Rows from block 4 of a small image classifier, named by matrix and row number. Rows with one number belong to one channel. Each number is 128 + 32 x the weight over its row's rms, rounded and kept within 0 to 255. All counts start at 0. Numbers have three digits each. After the name is the row's rms in percent of the matrix's.
After each channel's rows are labels from the 100 images, of 14976, where the channel reaches its highest value: "patch colour" is the nearest of a few named colours to the mean colour under the peak. Only what is clearly more common there than usual is listed. The data: pen-drawn characters of a made-up script with 800 signs.
# r30: branch 2 reduce pointwise conv (model.blocks.4.r3.0.weight, 160x320x1x1), inputs 108-161
# b30: branch 2 3x3 conv (model.blocks.4.b3.0.weight, 240x160x3x3, transposed, each kernel summed), outputs 120-179

r30.137 096:154058114170138145165176101076127124117097167124140081148078143174089164097112123088136076163110149162131093080146125144071141118085147103124134098093115143109117
b30.137 081:122108103086137122155168159148118153081096117130108204129135129188146156150134109209172136198105106129117149150144120141133075088133115087158162169130139116150138111124194094134122
patch colour: white

r30.20 097:103083129130159123156135130082229061107150116149100148130113107103209108160097129105167204129098159144087030165081099133069093107138184063126083062157104191165185
b30.20 103:072090127126098125095078143098072095146201159092159128182176110206120142078104172131108126138141128110151090136175161141066123128083151163163187169146099161114094159150140087074129
patch colour: grey

r30.59 095:159187153119103106125136116144085168110141130105132112170130045097170181122166133158204094140111131143115099104063125109149135077123114153103156106157171094114158
b30.59 058:136139159122061122169135098191114127122119134117133167174085151103139154093171102180121106165182075093116148110132103138142107135153058109165183135108148088155084156180179106131116
patch colour: white

r30.97 094:194106141112112127154136175143159105093155108097102147142104182212151145138156101102087147132156121175164164147140242139163139176109195185137056055090112183141102
b30.97 062:178112094120149137111123121153143138176078144126086159094093087213132114188075117123154104118147161110180136126121110126143074153132122135075144142161101077164100103078181161149159
patch colour: black

r30.10 097:117068111156185140104104115152106094117144118088095175098121113114067108109085175067138083055096129155113141067128072154082099107130101061126137148176124151106149
b30.10 109:165143178162183094106100101146171141088138114091144052185133109111147093110165147118140194115118141150207148122102111104138134097116096140143098110119167152149119122078097178141089
patch colour: grey

r30.15 103:111169161136160104112125199131094124177110066083098160112155103134109123100129158104171148156151104107145177035119157092081146152038176087166102109104128151168089
b30.15 044:145131125196142162049176168146133146177127146120097143100052114139119098132083136097136130145122141141211139153136110138166051124136142121100117125171093090122166100072165141148111
patch colour: white

r30.13 111:143077108157162131140109154201116166122142113101153047133010206141149185138121102131127100138071115120121158154178166092206097125112167072109129057139133179093160
b30.13 106:112112160187065123121154132130122136179142148164120192089165120067135119138141081131097061110093103112146064113081165092114074095095132091135082107091165088153133133154140137112121
patch colour: grey

r30.119 084:131091101074153091095111119103157148121139091137121152137138124081114102126163141109109095136112144112107171161152053121160138139156120173193118104097122075133155
b30.119 047:103073093140142124156180106154119168129066175142109195125105119084131137140143124192156094119151145073115134137201102132093073119111101105106106154135197111158192126109137166140154
patch colour: white